Weights of a small sound classifier.
Model: 2.22M parameters, log mel input, arch tdnn, activation elu, depths [14], widths [256].
Training: soap at rate 0.0043, 22800 steps, batches of 256, held-out accuracy 94%.
Data: trained on simulated sounds of rotating machines with and without faults, 39062 training examples, 149.4 epochs.
Rows from block 2 of a small sound classifier, named by matrix and row number. Each number is 500 + 25 x the weight over its row's rms, rounded and kept within 0 to 999. All counts start at 0. Numbers have three digits each. After the name is the row's rms in percent of the matrix's.
After each channel's rows are labels from the 100 clips, of 14848, where the channel reaches its highest value: "top examples" is what is common among them. Only what is clearly more common there than usual is listed. The data: simulated sounds of rotating machines with and without faults. In brackets: how many of the 100.
# conv: width-3 conv, dilation 2 (model.blocks.2.conv.weight, 256x256x3, each kernel summed), inputs 172-255

conv.124 114:492486492436554503475479435502483483501479474490533530443465501492505495484496532535534517521486540502527466435511512503502507477506524494483517506520502479519517499539480476484463516500450492473496485437514513509536522488509537471491524461502548500525
top examples: gearbox (94); speed: fast (60)

conv.47 093:521527411498520538508522475488506478473492505564503524494540498513498452516541543528482465491443532543462468502519533497564473511478496505507475495456480527494506503509525460519539483471529475490489457517478464477469510498511494493493494528489490521503
top examples: turbine (68)

conv.118 111:461454472490481448478556515506559490518513472501496475477427511480499516497519491518525518516492506503485529548522499472501495478533500485485540507422529494498541493526492495498524474495490475490510502502502474515504468525520469498518482506506462508490
top examples: speed: fast (81); gearbox (78)

conv.228 094:464508506500464502522457533497555526465494486530505487501487496503521509525548454569478493519495495488493513497481523479489514512501456500548509530515543465484478501504498481476468507487507537531542485482512483497494497523517498496499528522496504502539
top examples: pump (64)

conv.226 113:507515481556501494504524426505488487465527508481509520476517472502540486498471491549487472522467501470519503524526483527520504484517516447447474512506512536538523464497500506488503459504486482479519453481509530483512492522502471492526541472476537495483
top examples: pump (60)

conv.58 103:471462459574532494497462469529506504479509512497491476512513463500551523524513544468561505487504503516526480506458533466483541536480539502515474503495503516527559508552515503496466504492492483466508486504505543491454496514485506538516538524492533490488
top examples: speed change: steady (62); gearbox (48); machine: turbine (30); clipping (29)

conv.141 096:566497470516476494481477510524472485485494497548537466507533506506491491531490458475546507514497525478504502490487491460572545462506479484501562484483531492548511512511480445511520500516531481505464516455518522529501464474513493480486495491501494527528
top examples: piston engine (80); speed: slow (60)

conv.220 105:487489505484495479509484494539496509510513514483543566493487508459504482561490496499533471504503492532508449511542496466490508448505459507497503477532525522508459497515499456502529479494496522506445501509557452470473457485524495492468470417505506521509
top examples: speed: fast (70); gearbox (48); turbine (43)

conv.37 105:473507535466493527501536514425490508504500532514483525506491483460506508505479484533508502504475526504517499528520535501525511507531512536508530522508470518529519504494503518496474500498525513529529480508475556495508516504450511477527490523502556512503
top examples: fan (39)

conv.246 104:505476494539493489545487500487477525533497488517503533517510478496481553482461464495459492463485463465498487551470484420502506513500562506531469521493493511521495494495484522490493494514540481533518505506470486517514515497469522524502519527450479537501
top examples: electric motor (34); turbine (34)

conv.251 089:445461487509536485522475505483462507492515504503493521494498499532496532485465472517490505503472476467508489542493507500478511464496481488501476521514512533486485529516495532489498486456482540500469509487469483505537448477540521502492499515515478523489
top examples: pump (34); clipping (28); text has "clipped" (27)

conv.3 096:498548522492477498500477469506522491467469480525501505518487491463512520516505482547485498472494514515514502519487529447476459487522490559495524516502511492500506476529586483552519457506534472527468452471494501491472564480536498493547500511503474495504
top examples: conveyor (79)

conv.130 091:490479495520499488496453468518508548545517495519504490509449494522443510481520487468469493511492495490525506507520521547520517479530488423483517470458526538501518515479501505483483475500498510528520509471452488516517494507487540514493562521440476493529
top examples: state: faulty (87); speed: slow (63); rattle (49); air leak (31)

conv.245 100:537522479455555468514532478525534494478482474504512486476470508522542488506510542525499541557500521471484524510486507468497538488493503485510484493517483449538529477486508513484525463467516488521501548538529487498463506534489520501498513493488535477548
top examples: muffled (low-pass) (47); piston engine (36)

conv.108 096:440528486497461491496468466498488524528500490482500492502506451467548505489500482540474486524524440521499477506451488503516491558455478515517478491466519506459520511534519516508531492541480489513561480494490510503505551472473523500503518463524533495495
top examples: pump (47); muffled (low-pass) (41)

conv.166 089:541463491532525546477505451474475479535505436471492536480513475488479484503518527530503550537446474494525464469476504533490504483485461561539500485520446486487495470486473487498475518498506528510504507504490522534468562502510497512506515461477467477487
top examples: thin (high-pass) (39)

conv.34 086:520486488521532507457481500488491494512498477533507488526478463496514489503462500520534500510513494516489543484505519465471484471475537530516533517480492486514494504506478530547453497479497520471501535523522536469486472524498529505483522492467527500478
top examples: pump (47); thin (high-pass) (37)

conv.106 108:530486483509496480511523483452492499463470509526528466475518447536485501481460529487496521513479442475538493511472486499488485560487548474494505510500547489487562487508559516491497479499520487472487459526566482507492520527517508523492466498464518511547
top examples: speed: medium (66); gearbox (42); compressor (41)

conv.244 107:471558465517491473519505514492486506513512501524474481503467513475474497492487498509519472546486478492496493527529508523473500516495531509512506528498473516505441489492525522517521521520476535455504499509495448495510458510499498450483451519534524484516
top examples: gearbox (95)

conv.202 104:530503510491521515503432521548487521494506493518453520529478464516480502558499521506538480488484502519488509464515504528508463479527551485511474485513541506521453468500534503529529448498485485504475470492476541479477518507449474492492471478512486511513
top examples: electric motor (48); clipping (38); text has "clipped" (38)

conv.110 091:530487496507526488514484530512478500577516534485445507488544478514541511522527490508526497499471517480480438441522495476525507517511504469493500467514548497423462492518499483475508483501476503568522478507524507494492450513519542559462525479499470447483
top examples: piston engine (46); turbine (43)

conv.179 101:493473470477447477478442438486514492502493445508486502498510493546503518514473585517546482545489527482456482506487550506510488504500483473498465498484493539505492502478510517494517509470490503494497462565476510538508510529526506467490511520544527454527
top examples: speed: medium (64); slowing down (63); turbine (61)

conv.6 090:461482499524480529504455460534503511501540471500510504527501567500464471512493515501475423513507492518495507462479476460507496494503525482551509453505475491567526449501495467524542491506515483452478504516474577494486498520507486509527511503495515499520
top examples: speed: slow (97); compressor (64)

conv.253 098:499527503517502517502520513487528426476500509506514456494508487505499483528491500560509484495500500473501492545510539457517504506519477496496514514502511499498484485488533502510546538503479561520468498499519471462498481461493556492515507481480502508514
top examples: gearbox (61); thin (high-pass) (34); turbine (29)

conv.143 102:531506500524489551469528504494505452445490462520534500469526517477478496469499512461487517487464515521499475487492526506508513477513482520528527540495513528529451536499522472474518501537507452528477489503487514505471506536506499517495521469511498447504
top examples: fan (41)

conv.113 106:519502468472476497476512475541481495535491483472518520489539489488503587535501494518512504528498485483477511525521476508468479501487494469484442537482529528471483502500474552494489483504513488479483482445487522495506482493515458511524491569485451526512
top examples: text has "speed" (76); speed: medium (74); turbine (69); text has "clipped" (27)

conv.101 104:510503508520504502498520473510506490499414470494523465498499485468501548530548475483542503497532513517498519526490495489505481512449461459494506499485498548524473531526453494518517508529485495525517549485475459501541502533475484468526506514500505531538
top examples: quiet level (65); piston engine (53)

conv.26 105:447514508547464497526465475486481462453524476539471431498484509518543500531522507537494469505502512484496484483478514492502483484490511459485474519478463526490467499506496493462474523499487524462482430473477525486513495450458484464478532445515504478465
top examples: speed: fast (63); pump (54); clipping (46); text has "clipped" (46)

conv.254 108:519523541516454451474464561528474498479459530472506529537487490506506484519501510495483501493468528526476498535494478504525491509513528502479495508487498521493476510484497455498469471502519507478467520483482520498495515463488469478487440509500505541489
top examples: speed: medium (61); turbine (58)

conv.200 096:528503484493478516482458503489503515548474523521507503466452451517469544514504526561451447468509518484493506498501497524530507539491520491510509550470488485522527470525486504531444477497528523497488524511521490500498521514490497525447466510533503473536
top examples: electric motor (47); muffled (low-pass) (39)

conv.84 094:495498487480513487453508447506546508517509502498519504449474530478494456546468488520516513516518534530486493508464491511481545536494539476505521466510504520546541452512508503565553548525491469532496530515535506478542536497488485468473503510478530497536
top examples: speed: slow (77); thin (high-pass) (49); compressor (47)

conv.59 097:527464435532507520513517477474565506491534515546523521478504500511489476498543531471510463540529469471523498456496541525504486490530517480479472531486490525504477494538473481501519493525536480459496554496527481481519467480480507500476466526483500494490
top examples: thin (high-pass) (42); pump (30)

conv.230 104:534505489462497495498492481531526526466551549504480518479503512466488505463514533498474482491484537496516505520506491489502463541479523506510464496469501540515491493501504491494494522552509526498462452524450550470484518467462508535464519524506539487516
top examples: turbine (80)

conv.9 095:498516507511462492494512451534509531550440502498457495502518510470525494502519491470455551506557535509518501479514448536521511453509517482483511510480509479476497510474459523510498514484463500525493480480499479497480444485473543506511498517495500506456
top examples: thin (high-pass) (40); fan (30)

conv.147 108:514486471511492477501512532498495503486526499539475509518548463465516528536450550502529492555500472517505508487533516556486508525491485536464542463498444452517521508525506489557549481484486513542529483489480476484463482482497479526493514490518482522507
top examples: text has "speed" (88); turbine (86); speed: medium (84)

conv.204 109:488490486521512466524520494480509562499500508478510472434459497503457462532475533541493500482520491495512503519462484467517510432469495461507484548513534461505501533488471502475478515472486483474500513463528478501473535487500494479496532501513494504512
top examples: turbine (45); thin (high-pass) (32); gearbox (31)

conv.0 092:541452481448515523510534514531490535539498467476521480498498493503492487435419505496492447486518506502501433498530488510528502499473480537489443526494500511436441471520530462518484528441485472500461481452475491476519471443528492471503481508491485511502
top examples: speed: slow (60)

conv.211 109:494528533492515511509533485520524454507526499496483475452541498532523475544530529503503481500507457507503519495554447478484474510483495501536457493492485500537490497509475500520512480470511495508520514485517507490506524474460485469531489475501484506519
top examples: speeding up (76); gearbox (47)

conv.16 122:493522505553487518540502500487523526456521497544487457512473467472525513474567518490516518478474480491528497528513511537513529484488507488505491515477443529545459528494521468486492518494523477511467526485494504498507503541519506500519524525531530507483
top examples: gearbox (84)

conv.255 105:485505516486526504482493526496536477477487490476527565550477514474498554529495504518511521513498437512502517496502464503502502512512505578519511483502508536491511475513499481501454513495529505516485568511473465472483452464522480484479489540528492505489
top examples: gearbox (77); speed change: steady (61)

conv.64 092:496475470479493485500491532494541458490505505536514483482527546478491508513425506527519540469480468513527505514503459529503479501521490499482461506458495517495504487515493488460479512459480517526474470509414519514514509523554505511452513484489514489495
top examples: speed: slow (98); compressor (72)

conv.2 091:524519504529472505542555465443473540497481429510486558468509522467480486496527513500490481519484537504528496508525522479485491534482481493496493490497448537535464497492455499499479492451552478507477507486475450495490500510491491463515517500483452489529
top examples: thin (high-pass) (96); conveyor (85)

conv.82 087:524429500537546541483503509487507497491561556523514486509518535533502499518482477509469506463512507478478517453482491498498484483470519508507514504475506539521496467520493422481482521499489446559498530532506489475485518519497430476517525532516519478500
top examples: conveyor (67); thin (high-pass) (62); speed: slow (60)

conv.80 107:476527478559528458510523535503538472495479494549538490503514507579524494535528463485468544527514526507498521510463490493516508525506459478455519477490513483516510500526512504471447500498514508471481502469488515483461483521501501526541491486513502496525
top examples: speed: medium (64); gearbox (48); turbine (42)

conv.30 085:492491486517439514480524506522481492495500484529552487477475486539493546517485523528496520487498518490522527512498508505481459473471500454493519498496537510437500504456487513506482484482457493495539473508527518497456506503483497491486476524462493562474
top examples: pump (42); muffled (low-pass) (29)

conv.86 100:524508494469410500482460464459503527544489495518454580476468494524493451502507505502534489470508511499479513534498515489519474458496531536490459488477471534477448493521487513491502506500508474482486530507526478492507467508499494499530528496508507529526
top examples: speed: slow (99); compressor (81)

conv.163 107:512465495525522513501521489466497522478499512477514472497532501477496450521492475489527520511519488518503514522476511496481502469507486514500521465532483419460518514483460481466533505450480485512479495552508539480535526484485499537541533508519524511480
top examples: speed: slow (67); compressor (49)

conv.242 083:473477478474497486546508489482518503505482490506500522471492492483496485464468548495453493494473488473534496471525497502510508494509474514501538468493502507504548514464487520521446532474461542527503461471487490439484513491496487524524475439488568502505
top examples: rattle (37); compressor (36); pump (34)

conv.112 107:499456537522494512505492473524510517483543457498482472481529492503508501489530446498486468520481470533505495521500498534504487478495482430469513454530458505492522493506497511500500515502525457442502525484453498525444525492511522509515527453482497514539
top examples: speed: fast (73); turbine (59)

conv.4 101:512512497476487493522476529504455478490475496531502485472506481536519533501569484474492511480464537538472526485541506489498549492473470503511501454499482501518505480512485462515517494479523500503458477531456515500503502484499482503486481474457541545512
top examples: electric motor (57); clipping (35); text has "clipped" (35)

conv.159 095:496467492466483504537566510494478506500484530527491485490524514512483507501491509509508492505494540474511492488497478507511509506502491429497517517498560520493512494507452512520470509556462503467511470492504556474486460492461484534540471519514476472468
top examples: muffled (low-pass) (42)

conv.89 110:487491499527551497521494464505478517511473522474502512480578489522503491511504513544508492513506475477515518488496478453496475503471496479504460453511546479503523466516533518494503462491481556507548459508505501492466533495449530465501525487492532491489
top examples: speed: fast (62); gearbox (51); turbine (47)

conv.90 096:531526524535506523501495480542517524519525500520485497476470483501500500515512441471448513471514529514532472519461519529495521476508507465494524483502490482507475476487499530512509498500525508526493545487488483486503480509540521491573524519521511541504
top examples: fan (30)

conv.243 081:492528465522477467494476511484479506501480455490486510503475510517503544475505455487545429513559485537489530507506525512496475513468471521500473513559522486437477521492469500477496466473467464458493461550526481483507498477495505477539516488532488535456
top examples: piston engine (73); speed: slow (61)

conv.229 106:524533510507527502475540464487464465507544514517498513506532485489548490452544485478504496506484513530479480507482494481475536488523473559472513488533509491531500475483484529505500508523503506510484498461528475482526481479536518449478516516539498556464
top examples: text has "speed" (78); turbine (74); speed: medium (73); speed change: steady (61)

conv.241 111:534538505459508487458428532450479459513480491473515490530508500509538501473495533493486493501505510467508530519488471542552492517473509539529503497507518482480491507513511513496518452481550482518493529515508487528484490475497507532527522528543486509481
top examples: text has "speed" (68); speed: medium (65); turbine (61)

conv.117 097:474517536466571493514557494548487518497533507485498507506509506523520487513479474488482491531478490465518521530495458498479490499497540563462508509487508490501473509496489515456478508524488487541482523473510511511543503501455490538505509481493488512525
top examples: quiet level (66); gearbox (34)

conv.73 096:515521490516501503466481495486542519500509495502475496470520507485509532540525521456520525541514525528508498484484482462522490467509526455490551499490510500460492498503518508499502491458501556517516524513536495440475532537521520520487498497467495441519
top examples: muffled (low-pass) (33); rattle (32)

conv.43 109:480467547511516535478537511523491471565485483561502487513496506482478558502543484497487506465494486486473519483530554513486517523544496501505482528508472522473485549512497473515518495495470516534509467508472487496494504493475509473530496476458450456513
top examples: turbine (83)

conv.72 100:487499545465450465481473517491494494496519482511515518442465504494519505473502501511525566522533532519457528491516501468514537463429526490506502529488519506497413492448451499480491535508485463501527550502491536475464473511493480502520510506516498505457
top examples: speed: slow (78); piston engine (65)

conv.158 099:504523503545495556475431517515526513473484470506537528485494512510493464531472512495498505555515509510485564506474528500561489520480530466533505515511517505453492457501482513523445537435474543563514484478496483536520506491506540486537474499454508507511
top examples: clipping (46); text has "clipped" (45); gearbox (37)

conv.111 095:547500477467475510482533460506542501477516502496473451538543475484521489473501496483512455492569465479513536480497501476488510504488482462503523534499503536475499484458509497495483519528504497489528493486539468469494515509501472502524504524537486497564
top examples: piston engine (51)

conv.234 088:445461484475527509505496523484529475507479503473519507468518434472544471491516504471510473451508489513512506537459527513514519479473498481528525510470491527480548493503502494548456503527517473500508486511498520516492494476506501491523518532511500488503
top examples: fan (53)

conv.188 090:514481485436499472466463493474531464546505482510470479499540493544523507499472514462457463456507490497502512472519461514507536502506496566489529521499509516481467511504492502499479509472474495527509486533503534492510513494485516501502473539517535491525
top examples: pump (67)

conv.71 086:494520494476501464521450480533534516514510511524537501477433497483469484494480484551487512494489525477484505506496518511541503495502535505496518541456501483528528515443487530477525475530495537491536521471465509511480493445467544541499505492507508501537
top examples: pump (82); muffled (low-pass) (29)

conv.248 095:493481487463489524499525516471486471552520536469466494506515509492483564506489527494505526477553494528461525498539513501469523475495514517510490482554494486511507540516484494494503482473484505497476495513483464489469495499534488506528452493514508513497
top examples: compressor (49); rattle (36); thin (high-pass) (35)

conv.210 097:501461512533508498492451468491493494490525484497467494495509512523478541509491474483519501510466494521508475537483572443535486510510511527507524477509533456506572486486490519502488490476531483509512470419477457506513507509505516538513528544504513507525
top examples: speed change: steady (60); clipping (41); text has "clipped" (41); electric motor (33)

conv.76 097:557522497523477507526544465497505498488471430464495551489500484514484517483467502512513456516478515517466527511475508477500496498546498493541488502515475431520535493533513535492536482505491486479522479466505500513476496540491497505506481524483515490488
top examples: thin (high-pass) (73); conveyor (62); turbine (29)

conv.157 104:521445501465498560504477519488532499503507531495483530494511497496478504498530488540510520476485543511530454508500548530519460525507495491539494542449479536510499499480507501519485520503467495492461540487463494506498500520513496484523487490506508450511
top examples: clipping (42); text has "clipped" (42); gearbox (31)

conv.133 105:533523524510508486491523479498545498497496462502485522542471490529513445498506518472529525491479521501503492511454488482488459521506539497489471548512483526536485515545459509506420526500454485521499483503467484508520502488566480527517514439506527485514
top examples: speed change: steady (68); speed: medium (65); turbine (50)

conv.5 100:545497556461507496548537499532533500496435472493489510459454513525485502502507494518494490507491533517504520505538521521500484512511491506519448503492467515495542509508547508503536464484526467518536511514516506480442475506451481467450480454482467497459
top examples: rattle (53); muffled (low-pass) (39); piston engine (31)

conv.91 101:487477458482566526503535474504520474513512462461502520521456456510492504510462500508474517458511519519505489509518494496490528506525513479492497505467481535490456502472528461498500499559484495509546540518476448491532490496560497517499526495487505476478
top examples: speed: slow (80); piston engine (68)

conv.63 123:497549468493505480510508441491536495506477503451528514513493517524546537578508513506505532525494484502524516522452457472500500462502505461491515528498545447471549498490474512499449473524551490467519463522485505491529491499527511473468511493484481544512
top examples: turbine (36); clipping (32); text has "clipped" (32)

conv.240 093:492461489505521476498481492508484463502496485501510503482466513440529487493461516576484496477469487497497494492510468442497504455509510499539518506456510521497454510471525554464519498510500489484495476495505499489487492493472478501538514503486489529485
top examples: pump (35); thin (high-pass) (29)

conv.221 094:498476516534488552465493474536510514518478466531522499498511495506467476496471478483512482541505455494500516542512474570492477487515499488483506530453477439522457487540488505487496521491455481535510507521500525486486506553532498504529490530470508548498
top examples: conveyor (49); clipping (32); text has "clipped" (32)

conv.69 100:492472507492507480473535541488526450522527487526465558517517517500513480503540526524488517521495518508515485481470509519514496528498513501509501518498508490506518499465508531533488525523522518508505504493464471464538523498545512525513542496496512520471
top examples: speed change: steady (63); gearbox (54); machine: turbine (29); clipping (27)

conv.105 099:510474522533444506487453548526528486509450496497546485527512485494511516479494575484522528472527510510511508503502501512465517534543483482454514518525494519494516485519525510492514486503472510492481448516537473495500484511486543473529509479505527479529
top examples: speed: fast (64); gearbox (49); turbine (45)

conv.182 116:496529544494482515499520502500478509505531503478549507552497532542513484532479490524512497495501539518476502512469515492522481493458469574507494509481523450532537492559527498518504505544515522521466519493513495540520538493488506509506497498476505494486
top examples: speed: fast (71); turbine (58); thin (high-pass) (45)